{
  "model": "multi-label audio tagger",
  "dataset": "synthesised imitations of 52 everyday sounds, one a clip",
  "train_examples": 39062,
  "depths": [5, 5, 5],
  "num_labels": 68,
  "shampoo_beta": 0.99,
  "merge_dims": true,
  "adamw_lr_other_params": 0.00079,
  "steps": 7600,
  "epochs": 99.6,
  "lr_schedule": "linear",
  "final_lr_fraction": 0,
  "weight_decay": 0.5
}
Rows from block 7, named by matrix and row number. Rows with one number belong to one channel. Each number is 500 + 50 x the weight over the matrix's rms, rounded and kept within 0 to 999. All counts start at 0. Numbers have three digits each.
# convs1: first pointwise conv (model.blocks.7.convs.1.weight, 192x192x1), inputs 96-191
# convs3: second pointwise conv (model.blocks.7.convs.3.weight, 192x192x1, transposed), outputs 96-191
convs1.120:505539526408541540440453502448503546408538524369588472449447426431446423544503501519446487502510625475428591486531373515473539462547432509530557480615374511540558490474455503544490493545568369570512564505520582473477471499468369510533485562480528410565518534404474581404421499501482454603
convs1.121:480539433594478476571502494472535501433471568418482518488498523531454481524519526507618501524513503551528505497548460507535482569563484413502465529535582531513395452571543398504579505366438550369514537439447556487517474508478589502571402535647518460522509502485480535551566549492534531484
convs1.122:517513449538498502439515546472558438555532434653453456592479493557499534497493502411517529601557472450625462527346496454607445513489487528522412439470386469553483443489529528474545446478506533446446550493536483582542474517642548480460460529540533501485520585489417473392506555520462452482
convs1.123:439507562530528469463516493549536405462523536526493450473479533512514531543510484481489522615419505423487420443556585574507496469466590437588489528542433521500441554509517537443433479493466406414586462560585458492504515577524454458496432432488484450493481498470486522527606487489577506489
convs1.124:586553504534416558564509528449548513468426400500509482499492452434474494447435450575474503415483497447527487612573497510470468551464484473451547471568530493521547517457458492520420643569443489394557578482492405545484485439497482542558526535569489481439550550489518599485445470497447499435
convs1.125:489533494460399488572558551454494600539471521487449568524476486521529564576472457539559447494559532411519443535576471518500555549511455442461460512474540492455550603497473509492475404526521480581553497502516512390492469558553479531509496508464443426487467447459402468520580604604424455451
convs1.126:456502492475475509522541549461503516474501511471514567546463474555629562537560476476484471537463487443472515521519498608413462537428559492509486424592563507560506445471541417430517457459498459450508587527540434425473569476467490452375426439460489492482402542484489507483541522512423561371
convs1.127:472535474498531529523531494556522462440523508550481572479593583505485512483553546496451520508523519538539541468509402464562470502520531527480484412410436510486516442564523531485521478506478434471469426413528535524507504545562462423571477464544541541460483576499454387419572600487512524411
convs1.128:540505483500469571535437510428607506538480550428467537477523510545454464598539558508498602412518574519507535613509520510584494493462471543473478468575579524514537471484515422489498536508493477518504504448378533541399462413513467572531568509538475473501433461598513594482491466467478517447
convs1.129:504545510462451493471465472461502503550468468495443542522531506479566500567578491511510555429461478507609589501466465492530530472517458469468502475584510503440548450481521533620524611576550489557475529540426511493525523507517377418492521569565548460516428543491491485446464419582603464506
convs1.130:555475558538509498552486548472480508457393425395451498516501534526438438467492505549504479466469514499465451453471499509547456498511527497440525482554496415509501598473557550546589557554530512486508429441485406482492506493565482612572625512552512462472499482523473471662484487506549510532
convs1.131:498559565414541557501511506536460604492444503524536475607443520510519559499526442460433481517564487474512563533571499543510471448577438377509537460604485440559492523506546522516490543512476612498479447534440485483504560423526511460504463446415537462425425515499490512522481526545484471474
convs1.132:454496543499530506544566568535515504471429540530539571457460467579431549493519441494557583508561560561511636478493538523580578454527511534446489469461426389554507447487459496540470382527467527411456547532488591440507455509458579451518544561489485534430435513440484554423536517675462539488
convs1.133:515522571545530398473568533517575499504484462486423488544478552429503602556496484503518444549492532560501594519529411516581549503480473528515496545576533538497441496558474446472408507478476505489443529523470536608408520516555479509505500539538480492432524544483572534494505566441601496477
convs1.134:406465570553548449463507538511525504474464523631532493490486481500524389549539444536468543523429579488509554526569462496451518511560459497436480431541444509461544526535449462514447498413592483455434457437495510460454469470576574525519415571539487529544444534500549473515488477439498486492
convs1.135:500579494461558530438492433515531513466472605483441682480472539500446476593518546536500507467491513486452471495427421491466551539539502404573442423510520445580534369546480406507461524549465523551549518440517529444404516478519472556430433504441528521470568534399458557532471438417422519450
convs1.136:447504423396528455438520549462553556607482537505522543442518467500471540466522419506471470542528561393561379496457497481475492530471539477547616564465458531565506468559464516344515449506535530457551539500486473512498488428636488465523505560495485516515423475462393368472512479521534443519
convs1.137:429502504545507500495554537519536564537583522499441464512530511548528556494512633473514539540523510510507494429445522483494509554604426575482421469478464540532457507496527479513545383464557505547443487428492481468486537495593506485532437625474535478470526487518523476552485500495453470517
convs1.138:458517493520543445484459417487535530504574442485439551547491485511610501559529581560505424512501509460555459591494550479492592571494498553541512542397490427540466470471474520470616547494505545543493505501429455451521474526456611471498566421480473455489522542462529554464532525430434395517
convs1.139:563498536468499489398480521521420539492548484475452577477495520487490488588565506561474535548502467511515499589519539488516446466425550516542493480536479382396574486505528549515468470438481514543537473483375531463535540438570418479573476502543520433540496512570475513417503408463459478514
convs1.140:519589466423459485445509487559517513510513460571417490546479560551420501488491469472572461522514443429482542575550573533531560368539569501482579499556521536490461465561507572590534510509369592414641533441533463495444503536516491547457440493516516535485522497527517419497551589584578537494
convs1.141:471519515468441385390446511502559495427502536587534603393556520565492548514433576526558534476514492535620538458436392427481430495510421411489523413496495511529479548512537608553515516453414660545377519426644469510490551546460609522506447568427505540432477534463507421482447474457481498305
convs1.142:474510462541628424437458466533448535554572502438440473543431547521440466554476620576510452571525465459499557485463486572503439405511517511478504415533470483481512475482450516491463539522539491498571500528514481380478524433471555436423556513445476472500466520459531404520542488538528474433
convs1.143:460475508530506528493448527457502493474485537478445475530464584505452485486520425407439428490495418487491464451476490470412366481490537547505460511457501477512543492470461563453541394514501500505480473557596446538451495486483606440434590460489365433555475524458465399489607479565477558516
convs1.144:452563485542546537540386338460444584491454509457478476503544567486504513539488454536496467467444514460553517474471454563488581516482568493473377456527521503502446472557494534431531579504527492606558461490499550550467613502553517511546486504546505547509457484505510515470424480454551456523
convs1.145:449573506465505412470465559446593487352558585447544554450471568526587473525556599517560437536471539547484480458509424526505544430549514535507430471562547518574506500426501548563464498516519497485527524595539468435389530549536496616562515579528502571441517550517536470518558496505540512461
convs1.146:479524567436474486477469568507508563479542502361508430490490461573560546509487596454565465550453432496515402401520473469581475497470498497518516497487515478463493499488521558424421576538479512600592533486489521534441519574491455494457555438372477443479491560494491461487486420515523439478
convs1.147:462542511488446481537522490467441516476561509466515517406542485492594532539559523554454575522524419464502464498545478534487578559568478482474438382481445444459508487425540553579474503479556459500469581457474438460532484461512518480490480502510428568475521570581526482426444460490506502393
convs1.148:509505472583538485515512474454413577479478462455490534515551470544481552482517449485449499440553540518497514499489461488481485550514385498513453488450554361460570572572490463473531479455453490482498516438523559505501467439548461527508520464514485582467453532561477480472488533486512450460
convs1.149:450582461495584482442556460514458514417487505530473548517463480457570475511474560503565472532534486612590509473446514476506521517484524424566499528470389531407431472492526466451483570472437523478473575489560499525478560507479449391466483454408514549558520550461444418446510505502492513610
convs1.150:508592398438537528526496513491550521519507563574536564422557555548520407505509571497526515404485492513506502493443571524471616424531574515485485518483396534505491545521468536587595512566556540576527562434430452429519546522443559519476529466453517487496556547474471541550543534557470476474
convs1.151:441553527471478500578561568498579545450417431544420463434570503462461478422420583505471492402454568509474491467445508513526559513578403496445544471485525579516515537539455461569569480526445524453572464442537473473557500444490521542542422667497492511528461431497467415446565464469471447550
convs1.152:488461472559441475518479500580455573602513534438398513489585501515518526475591547484462468563622454431515533554562656484494377537457547360506480414461507446515488488483388402575479514507510480471392606512521517502553476451477594441413402498447525475517470575483520493508461473522467509547
convs1.153:480507470559501507581479333462507532464423480594534508561501528496463452544533506509498532432571521493603497535553527534464431483482495522549430495526468502395480470504427499658549492471460546537534498522571454520475453507509497562492548499522511535494597515480494419528539541586427456502
convs1.154:446545512455401461441424467469449507483557578504498526439558550527494553471428551539577440443496482527539517547535564513561472493494531459517477587517609504488462569535534500442530542577454518543594540508594566363424465502532569486493479464537522538550477454594522548455503442417548494457
convs1.155:506563498589475486466390539602507497478505533456538523464497421481504548526463512534561481446477493536549528554495478472553547573479500498492445443475441533517482466569510555521506509443471543546421562471493452462455579457490600538486537500456465636520474487457473491459493556433502529487
convs1.156:470532487486476523535494502473598495516485489499492457557479515465490430488543541544512507485440496524531557434486516561453512469436613507494482441590530549497423509524526475485497520414485577393496412525446500465517491424456493496490531511498589509476455521402516458498543527484495588539
convs1.157:437509532495498506418425592536599572448498495590535562520506510532559515401482505560415497478331491565586573517505365393518430465543467516560491492531363549452495574469519444582460508454463457555470500466529475414487476539515519490494418526506573508501400429447507417469523448543478517479
convs1.158:434481478472400457520534499491541459585519561538473567402468571566541467575550622496383561386598467481529516449477465543476500484504490572464444488500494439555518517529409431520525456478573499415605530508368562483485422576598519504529402518457454516497530559543436508516614589488514441574
convs1.159:498550486541486531573463493474430442521535577512461460520454535465544398472538495524511513530473536487459519457457515456465338543496445509586430584543512491505469484302540520422424569448547457470544372465574449602477607453672544537443529488465541555526499499513593495378505527545414515631
convs1.160:527515512464534497539458565615449483503429453495421638432477492491557457506489528523510505525495518495504503441543498540506546410609503436461482439537418508557480505455579512498581516568561466549472489484397478516542498455497449520535539545502584409421518511478515460490475419415439505546
convs1.161:425543521441412520467472533606536564538518433430423572458457520578478414506475439496501494511449439516559519477574396466486527450550493389516539417593533456535569512446505480508480521501531469494447464471462509594437612457465498508521568504511499579466486441496479570482435407412431528476
convs1.162:509528482477455556471472412534480508566485499398494522437482503534469596553511526473548472572472459527543486531498506470511544539509527416505496482506443464439540506519527510483485511582598394459512421497546532544434481545484430630549634501479512509486490459467393454377619514441595464501
convs1.163:419478461500424509461560570505503490599514436504511550539591590537485426547538507484553471377484545575561537579541438545554405493528486511519459497489543441509508482509409482490493549515521446459436453517516506514467451527447518432471507533533453545470490533510481439489549553561445498463
convs1.164:486468557439468506522536446475505519480496475530468465513482558573540398477491493373528468501538522490456484529520507414523482558483527448592587466543525469525478456413494522522512494438482471401556545528504431519590511529470480484430491507390492475416499568534467482487572539547465497463
convs1.165:462450561450494457567498544529518452499480471565516577435536516521592443499511497519487446553501590565531448526556498493500490452459506498530491403584420583560482523498490485433492448576481438492536491673486528504514525386481471435405472475486492526381424486396485462493520418537409516590
convs1.166:532468383476447429463569496485557567572477470521467477571487517440505605534499406522452414543487565457508409449439494444430524507561424593516525534568473601495450529496422405504521565518392602480501617489469511368497525487386471480508522527456441531492473343453397475583551489474522441432
convs1.167:423517533472527450485593431588506523569557512410526539458548580528515480408493529469480493567520386465561491501476569546508558468517509486469502488572504563537636466493548568523500521526536488479582506567552548622395531502467521512575574566493568524451449539440395424510575425480480457516
convs1.168:567524493495440466486403547440514496440523529524513594517509586542441485471469647493484444571537567554525446483553530487519481546530553578569428480468461491539464519521604467549492491466431463478496522634541457518489525546482510513483407481462611492411435418519487513485538447520524559524
convs1.169:450537510543450499445478422529463507523450519496509528458639477513540447526500404475468539543483549496551450478608418430490606518529536566519482403575547452461576515508504594472511536392421451508544510490441582513530461378457403484489498499456445572488532449465521542552445500503526434506
convs1.170:475512448493427486498444438484454466592541519682484482536454524456489453573526476498539552555473427432488512491474482571451533568461508444506427498505488466566507460530481565538497474570542500417500510494406544547508462502544499506427468514447531596450455532467491490467504548519579449427
convs1.171:453525464468565574548408532405440548486350497501499568487466566608499414522517491509440566454441487560478446439518382428519491527498545513497425440546535403474529423514426460438566497537508513493568458458462525418513558488495470543564424476459591594445525502546446469511559511505467496488
convs1.172:486532505519493454495507505450485437456466561495433532458474553527479478513602426489438493494511635462445560545476512521371459513518482516382390431556499509464436543477459482517460499511546547485532519495579486472479470430532516454518474485511480432477452538525480486519500359523454455502
convs1.173:466479439477478527548504537482503445580493508529468500550525530556505486465462432512533479475529472535531405500524550601493547493432547532371452424473502520523548443470549483565498543534530572438486548497599486460503512551513555416509381496533470503493450509480540510504468575411421461492
convs1.174:369582525491521526550466481488480500499480491485560543463481530578505554601460520596558515445457527583562576552523452464492532498546541484475450471490508469449606442457514574502500613449564480455543587471470531454433460452510634501493488662478566467489436490485517527449467488514414511537
convs1.175:411458481511519448525625574525498458561569419519451536506470536500536502492455409503522483585453497481555492483522539427414557436455500477586461532504454490455437551489418514470506474481478448531471559446432503453552537403501486512474499545474419488463418503488521558543521490474526507501
convs1.176:455505492466551482501556472547462379512534438590497433521518541530460515541567428387496519473508418501484461518523523493471513478445551549461498495502496515527394493560483528423490562510520541579483531519507514455491543544531510442501524525493516454460437624507454437465602422521421443464
convs1.177:528487453506434527417438581510553456525538515557552555539333483487497436496532492545557467444470512522446501458488454589474545547542503530535473439476501529505496522496422522426427503454512424487537591496525490518464461485473570481443463459527490499512415500480543493495467503502562502460
convs1.178:467499453486513455534492388553465453564503569472548616503439540566493478452565505458497504514545520487522482500472456470556481452539479484455429436518474465407537515557531431424657454456533471490522452486506583554586417568455536495435505449474520476527489495595385434465521502473435450537
convs1.179:375512519540380446460506561478472505554506510535548575480471553567593513520517514460453441486522431468511432504484541477520463409512575411405412367602461485534519491480547543397442550557442509430548534496470471536448423528519392544487500358579479491461381511518521477484551439487526534369
convs1.180:478525535495568531578481558509580490427539498446460552611465534486555410505413422580496470500460537485421485518500567514570472513440425450509458504548476437498537543446448421525478532490509475471474451518506495413472534489561485571520520628591523459471448510507604571565455539518436509573
convs1.181:573520608479527481507544498460471595509499478494476479538580546521438489503519524476520490565554496510511497628498515371554427477462446540513452469549492508608505437530505528529563459545514533503434514491539487529561549418501380584497583482477496539507492507550528531452470485509555422459
convs1.182:533480510603528416530397475521539506471504529576599530576448551655515508481415374437458520486507546364536431483520485542415581558491418540451540542391513496536484505514532501480502467503492508496526478517546628456550579558481443518539462503414496486452448542429537481443392470514486483576
convs1.183:447482546451472500501467507459486522483550471565537527540528530558465553503502558482544513503449461506437374614473471553483502502377531472473512454546560446431483525565590615431466524453488562533472501473515374555533455474540485536538459572585527509398476476552511505547525432381564496545
convs1.184:441483525441470490495497589462502555559487575502512486467467480509597463522530479539517460516553434498492440416545490476520458577593545493597489530485463512514610537404420487496525469578483521596502436554404537552406509457513520439555562467462456620506463506403465445397574574490533433528
convs1.185:519467602507475440545532557546570536531439444456433437488514518514482482552511517518523516514426515533547433527513466448476438532530500482509436484460484459488421529505478414422529473547541498446453533487491482481482420501463528561452465461598423494540542528534540533669478581541443480505
convs1.186:430504512505452424475435546593464446405518552527517523425481544571479495515419530468489446534477490561523521554515432514434509467488509525492555497516444420453533453507466527476502506468504497477459541452490581596449519468523459507542549545446501560423434414472461540497480505511499491478
convs1.187:377486468509495399485497456502530552399505483570483513545519569646422491571432462444514440470515507516515532472464447529554516514524467479541419477513530508597537500491512440473590527519490555427512467487594525497496495488521512414590498618484557576458450550422527419458572526550444440472
convs3.120:501476506469483386421468430455460481534469521467516429401546559506414488449443511472403541496476559454532490523508534480545518537488529495487505506494476491450509516509542473507496536624468444544563521462559456481479512597520489549421470482469495501468538363432465451427593604615491537528
convs3.121:467420470481528543532544442466549481529504531456485457540523561542522473531480447535443433562463550484485522475459641544430507532496476461564451575566469466554553420530611525549469454598479538467499545488435521450475571485503489482497510452485437458366454457505486484451468490514451563458
convs3.122:568589454544523535612402566591437553480425527425489571552518468549520475531443519473553515443548351529440481495530515536507641524547451423534444371508509538503526419520516418493519457573455425543475412491416445544470536424470528487454424445545553554525516556447540451470587533517550571518
convs3.123:477519502455514487590614518446551491505528508454478589433548487567524458505533481556546583538480534520469463560493521548574533516503491530525463574588418505591499555499565540570570542574614448515457471475519528439465466459528522473510522562516419514504520546508515515500496611527477467518
convs3.124:505548482458494606491435499561558510554473539468537506502495517502539573573520612557523550530471524538480500524471583594538526408570565528480573478530543566453587542602541541508548520430501461503555539437492546575504540558478488585466374579499486486475558496553491481518496468596501462521
convs3.125:514439492505427522544533446395469461451511555465464456505540454508474403495568483517429432481485499445579517539517429494561568571511493475498496424449598530538428472483541498549461464586549417457530509550420493537503580439432516496439544465438556507417562431544574513539501602503443526544
convs3.126:509454497529544479542547451576472494597498531443481566459521567587410503573545538524550525478469535574438404507516440476541561521573499404469521602527523516528561394443441482454468529385515521543429511491459504499468592537466529465598584474545543471463507488522448431528588541460427540481
convs3.127:488508485501505449556434539540523392449464479499463531458548498490469509411513548638542592587541533469406511443466455487525580499502489491503482509435553376495512537526515501488537441458516485550566468456383530543528443522457510503438466496412487532485492486509511444545527494566456535547
convs3.128:516487571480545535459487526494450467458604512553430528478523563508547482498540545466444453600463519515474468490555515566611535470520554496504485414608463621492426465572589560490505491535449438545519456535495469520471533543473455575502453502522499453367560584499440446546547587521446425523
convs3.129:509391540539470516525554522486580478515446508447457519521410507475503480547567554551561493544471567558518535508611503452549530478509554552489493489555565551466533574473542503521528495530531474415617523484501460532464504494401567523447474578569564501465476512482509582495549483540524458509
convs3.130:556499540517483554447459506501508541426495469520538555521478557602603556518440488461549504515454553486492486496514592561529526458487593428384596494473541536497501538437566480454592399547569384447511499425495500578505559578485514460464533569577466490544548494552520507548431508531541437494
convs3.131:514641479454532367482518494476447549503495558513500441398532563554457507606494479446419580468463608522429518478565551520533556510387508413561489478468514514507489546502462510555464481532591519553476484517528599422525513543563506540461545437532582518542485516493442391419481642479445547569
convs3.132:481490525439505492434456477459475478448599450570440418506460496523469545522494490529578535471505423555573483549483512537630549416441450535416579482514562503411417491467493432518504511485416604475504521522535431467508507511554454428468518426498518462473490499552433481511518418519587580389
convs3.133:475545424574449478449551504445583482551489515372500555447460434572467504499467457453468455509453459592458567474503455413534586434427617444468485530515500537546499480479406503444470482504505519471486543522512618602499477444475576491473497500480506501397545526554558497494558535445596431493
convs3.134:513537510442486530404559420536498572454412537516534482527503438543524463533492468552438493518447488491554573450513514486512606513508436570472577476540544489479495489527507515618483521515570490536496492423531526542430512508518506563542468459506515497472438516553518505422468552503491523503
convs3.135:503538418498498631509507523502468545448507395378443548528570470538482445489562497449491543499512497403597572435485615492489517547607407520535446508499623530445367502489459496487521515434457460497529558406528458542445574592523528494499439463451511516521489479474504472535522443477475482432
convs3.136:500421480457473515507556521519514555532564431427482552585560593467547494534552478548552442472524501568453406552514517477568477483438449525416469481532494534448496568519531394471517544480507429434560543486428515540561433532414445495455566531541542454554552505524528597480483479543511420399
convs3.137:603523565579495545585512509533469453444538527442433491506529448468498530503557518481464491468566531554556568457475502518578515499582495474532592555519548510506509483493483433523449544521530432482487515459487522512384531473392497574474452412442467443499442520522549371592481498423444520448
convs3.138:474461456584450522455469527429520544486476590541462491447613534454441540425546500469513542459444554478505467423487542426498578487504525585486515554524562447446529425435492491525459487456482576478454596485497545470448514505492589492516508427552492455619379434481452464477496568509477439413
convs3.139:508482598442456511483517490539550443483518508484469495418471433424529478463530474541529489558514435402561449468457461468493479483557495461421507494495480489622502485497479485515493435540510493441459550430458557509440561473561436445470491531473468434476519461529470473491351536469500359531
convs3.140:504430504426493503360489537535502533472532514444456442471429419520574434451382513500416452444546486513460463492506527456479571433464463455500423462543449580473422453487459389505359478454589492525487572470525485474581536517415532529558498466458496494465548489479513469393523518488476503489
convs3.141:558544439378483578473348516506508466467491478523567518418474411511419484518504427574510473584608560381530555509534514419485529532491450523509567528603632592462576544642587462464476391553487447535483618517451414490531555524531486397476506570505537461388688543404520455573499449475401454496
convs3.142:516500537531525482557547452418464525526568494550532535522514489437575486482498447500472485487512512518507520454557583462439528443557494498532487565513449340531426509501505622578539568488459498411455565501584524526433464571511522583495553481588345490516371465511449526490484526526416526466
convs3.143:442484481427477509556468455533501410535487590597464484458466674514344408482522476500474521491547588570481527503592511547468465456464489524530501536669478477495514407452474580410482573525488597541541435510540466484493491621552579587498448506541460437433428622432432442501514516518567531553
convs3.144:433513499528542476458425441405422563518556484525513497581549602565495538467502573450533469532438549428437478504526460461531559487520514522476528503469487537515552576487382467443511525470493422393505519552534519576474455585524510550626559562531552568461435455588497639447524548434537490553
convs3.145:594518413522518536544515525547515510546400485390489587431575492528452487503457440499510532575507548550409548432477508532560464538528563466531545549470469420429533499516538504473463542488473436534564472529509491464491507433438506455471425478443546518524576479400525450541543419494534500394
convs3.146:521521498476486496555415526519460533458531473481515433549604543473480515454451525508486509415483491527368533444493495447477559490435505486521456523477562472439466448472389574556542495493405539502570498521443429565401510555433517491461570491427498587464587552524516537439492428503503496504
convs3.147:503450510506505582500453543540478502503482429536549498469432533566616459455434466516510481518521445373503439466578488446450457451435482435456462501511498518553559491482461495421459560479425492441391470514443490494531502546587460487442558494424439464523487482449474427465418531469429474468
convs3.148:529513481543472500500546429497573537450473406493467451454445493445509467463532440470511468606515457427530452511455499484427525482428533524531517462526420485582476601499480479443492491503469546558420490437507549494484488496572434470507513508463469512505488449553458531564393483477465410507
convs3.149:549554604477507463508473468509478471411523545449476492486449526482461502455526480446504483562513550478517526483481449469475494517558422495516355386529460467547492530582519454496453423531507516499464481473524454455424489512543485514471469519521444573455511546524542448511404516517447434464
convs3.150:432546495435578523495439446515503486497573522465522475536521490428519447511572475477501523479483530466526513565423549526490477544597478645526454531596575468519480590583422429464514452483433533523489538398496436462474583537526489521561544518473537490519567529517488496641498528504490496523
convs3.151:413523447418584506437453495446500448495604491532536508458566511500471481482506462485541564517511600505481436491525549548496505606487508437514432426506510596487503553441560543491515459549490527555493535517474494451554525503546509423420548576604458572486485447513481537546463495511591393654
convs3.152:616519511549494584607503420545497557532539541521469467457460480569513429509555445508512474514512520434598534514398484529538479500538535442580583517559554609522484542498601546505455573440479465473601488534541440601585570517509549592663487505470513504496454538586519464632420600483548464471
convs3.153:501414593561425477464545579535512457501464509573522541452428463491500500512443434471506508522492522493581493454550508488496509540466572433434481535514469593525530501511605528504541481529510529504469477629544543420529420524492523547457583487496516466479503546575516465439520515543387482393
convs3.154:547480513503519505443524483514484486445481511516525475479480472449535426505485536482506432455448514542546387386445470513440526453492543414481476477482422388598390503511459462475401561548450506442495478423477516528424570441520517377447438537449508482444490463473446386540503461530463510455
convs3.155:476484539488494518461519406415542453468565502501460490518578513415508579438476477451406421543468497453506461541493489542444405554595473478514535500510444569540456572617514552518488484569535495506459454517544494525445521446468449515532401490523503527525525448429486463462478563512456511465
convs3.156:521514550573551510480486486449437467451513532480510461477463528477537503497513488459479442525592503484516461442553502524594477390523475512489565476516463478488448460465472462512513477486470521419529491542507521478551491500522488465493516443473471482477434452422471399541507461425552573515
convs3.157:539479493507511488577555529577570564545499473563505465495383592541539479538512436463561569548424490479504524469570452409514599486492497459493551493579594468457581522552515575511615499549535587507420511395406580438471498468562573394430571515485598585498503565583534492533533588568550508575
convs3.158:541539495533478492496503553431482505520494443505471669558418505542533539500483503468449483510465461463524431445527545381580473415542512469612587482482519422430452412441474487531548481458517469550464578436551612503460603503503502447457495451511545523551442421590361531504508515508510528444
convs3.159:453541570522483482486456608280440428524490420500474446545506433519516504503433466461572528502491456426564513397540487609491496603350548448502515470449538469467560442603450492523434377497488460617464329448517555512442460554493412474522496554426475486516421551470464519477559442507451504480
convs3.160:472397478456496589414429468501434589463534463456529497561404522493490459555464445460463497527443490522536491381570526488504521555391466509498470577506494489439410459481537410552491515483399471476471501507513497400510524551465380527491462486534562509453464449468417478456507422510575471556
convs3.161:459502530441614536483488470531548494487591542478581593464501548478466479560414464532439496526518525484535509437521544514443535479507456541591429477532592465378464447483472527587527455602508517482428563469550384557515579554501439487476463585543486556464532503523531442416463465564493447516
convs3.162:528571374514530439528513511381462447517464517447576488478515423494473528534450520518376428483563468519549597516478637427399535521483596530578476384532465398503543556518439465583526510520546512524427381440509504542489452487518492474510445498486506567511458503436595459539526492395510578514
convs3.163:461584535423464541450564493426478477456573493603495560552551541522512548504525477461476473438570608448563455406442579597461457507456552525517546524514472473518474446386428567529607491467481512564397520467517441568468465432500471431494582490463463518495511548583508472523426510464448456523
convs3.164:482487505520455473489545526411494502446593508478449459446464484525508442452609498573525489505441521461540441539543489499525612405549458465508507553465450538488509472544446474488473477496497536478437552478544449456541514475396490523418564481544494395443531499549465437456461565478397475530
convs3.165:478539556403487423462509540392495427505531473578507487375503468413438491462538517526502456472465429514490306410504529475514470453493442453383460374433445442454460476469483495417464460518469527528485481493407502515496430445530423506564461505626496500610482494532551512474486598464518528469
convs3.166:510489467526361570556511483540444575503446475474568470549436515495543565436578512634448502540487368429504509532543401368581486442504387473464515497498497484528482527528483481515484577408470518433449502507466554455462462473483541497546495537489589550536522557465521470360496402536463521500
convs3.167:548535392493531453472491508515516527492481567472410485508517518466517455476536561515530408491501395460557502594422431633571513543473560528465504517460465575449425433536495498534566544432435459494503458602490619431448465460468457474503564475457489406554541547484493479512490449419499422484
convs3.168:534463477510467488492540416460419513573382454472460463479492373520498466547572525584431459576488487487628532492526508445420551507496508539463579438389510531568487478542505596543552516520508477504578496488477469511493554482515577630477474537475498509450440478522457466464492500581460491474
convs3.169:524504482491474514507574545515560505416509570496572495567468478510504485463589511534522525517474460516619582526559600498420528422538464533526661515481533461482545536583382501589564556498532589494535478474511549505518517506601429526524500516404554494604493453524506612521428521472546417503
convs3.170:481533483470479538514514433553544532376500472328494524580521415488532428511534524513523530567530497507454466509537492521513479460588441498596434409457537544521408547525511479523488504488545467544521450500579413483369472526489484513552418552543473414491564485503498546469470483534518436453
convs3.171:542564508514580574473444550475520514420533529537455442567546580460527471542615447450559513523453598473525461543547501510550512471550508483517508459582626546546515525387528489472475496538482423491510536480513472491499533565451544390435525544569489409451471521493522494549528531536500499551
convs3.172:516558530531535519571482434451571582573449531372538537559511519588485522615569515459490497455497509510505479560511423475504566445560448444526492571558535462569625514458514495446536436507487515475495525496485559548507630507504524478500468553563558440554483497550497482445461670502479402584
convs3.173:443514491407418519500468469531575444529535573487517525487551408451507534498551540534538553590497512538478555489469500575468469552419434527511478476489485425525545514478458505476465430441502534502456520436491566494446524444417426496537511455551541529556520433543544455525465492439444418527
convs3.174:513560441546538401511493620500439492421471529505583497411502448479550538533480544499433447461481437498518437589511489569560459537501401496485530571507416539575467471531563471613528389629486439550534466520513465453462517480536536458470508458462462583531495426538452486464487449506435497487
convs3.175:451499594494548536582525626483476440459518413492481486529535477434537507400422634682560526539627523573525578567395567602375569581491572562437540571523548458494416515467460430585484497495485571476567496458444477528462443542536538483432445504486519469384496476460555497568540585515472550448
convs3.176:435536467440492505505591524519482438460565524491429482469567494453371468490526581606442587540537473475493458510542446501575567507565413508495471480548422461536409497580450443513428484592575433555569511498459525486515498544411524543465456527530475464511511469574485439493554583577394620514
convs3.177:482525647441590456471523459507491431489539499411505432490493466461415498409514502436410585445494471441463541450453492554463516478548487475545563559464529437428544533540517455509538456464496493586491543518458430538538492494478439530484483477432485416557526475418503495563564495431439519480
convs3.178:415449485401435435451467507523529481476450445497526593470396492421492534436369521456452449482482570511441498477517424504429440465521486359463467462436496442408510465477524526511477488461446475462419479511499416549491479440480408442533500392560549482515535495368561475491533437481403553456
convs3.179:484527530549594445470477435484478557550483456531528526528541523498422490509512506467543483493525483540504457492464470422491524573428469673566501641545463339480571545425529478582501406505524613436505535592513458447529593512497437492522567498456477507430387272625580520494498470604367501462
convs3.180:523496544529491487491521511586548530498447560462555545510468465518509508509447491474476528504548484529492523448451515542460471571535540520573579484405467406435565493519498562508533480430467550569476596523502525478401542365478464490481384420440464518552538392460521508510565392474440579435
convs3.181:526581462524496550478396459543464540541490499441553510426482524538531445525436538473522488560537515502440541437468535514491506408529507492553481481517538494506498490466485452522630497430452485583531508513501487547554590622521523490427396558519454578509482513507560523461539442476457425534
convs3.182:550548576481513456551399459356455489446379506458438516461488468458507448534480532455415556601460411435539465364479522549488509481482476484490521382417578467484499461479556594477478551539433471502523529435411518504443423491510479553560458506532504507480483493450439469497558498519454512498
convs3.183:519451434485457504531462500461454453490519424469461533486483533478472378508503506465598459513486445570485459536553534541412569485472578523520473494532527485599550452501463457476433540494539528504526478534571460407490516494515475538487503442433456497449532480482517433521480597391458486524
convs3.184:471518439432494484532583491505556502532478388503529491516432408536537468552500420500448465520469508367506475567461478430403446431521478461509526493525495594512531452570549519541413519454568383528474483578440536466619545499536468597605558532431643509535513573522540580500477519501456454416
convs3.185:493442473466525527569499523487518508562430465524476449557428510470499440515542461490476519459497455447503554532512471406474470538455512523627452527651494487475494523453487440554507541482465673499486455494466428476470458465496436518648475459449519433428351579521487561403501461496515519397
convs3.186:538592548562476432381518475484532452464572446572458468545571567517499566471455489565434490528605554482513532539521429419586519483477508463474549453489561488489509513458449489492524523516536564455579537572490538492494449562554498520471556489410493421489438498508537492554558559592423544495
convs3.187:382510533417533356435467497451543437570486407462563474442439469541516529463455494549454489508569511480468433512533528467520368486577399487517402422434506481569540494506488479497468459623523442539469476548453447467565484512559497473523556614435471504421460513532473489458398513522449524463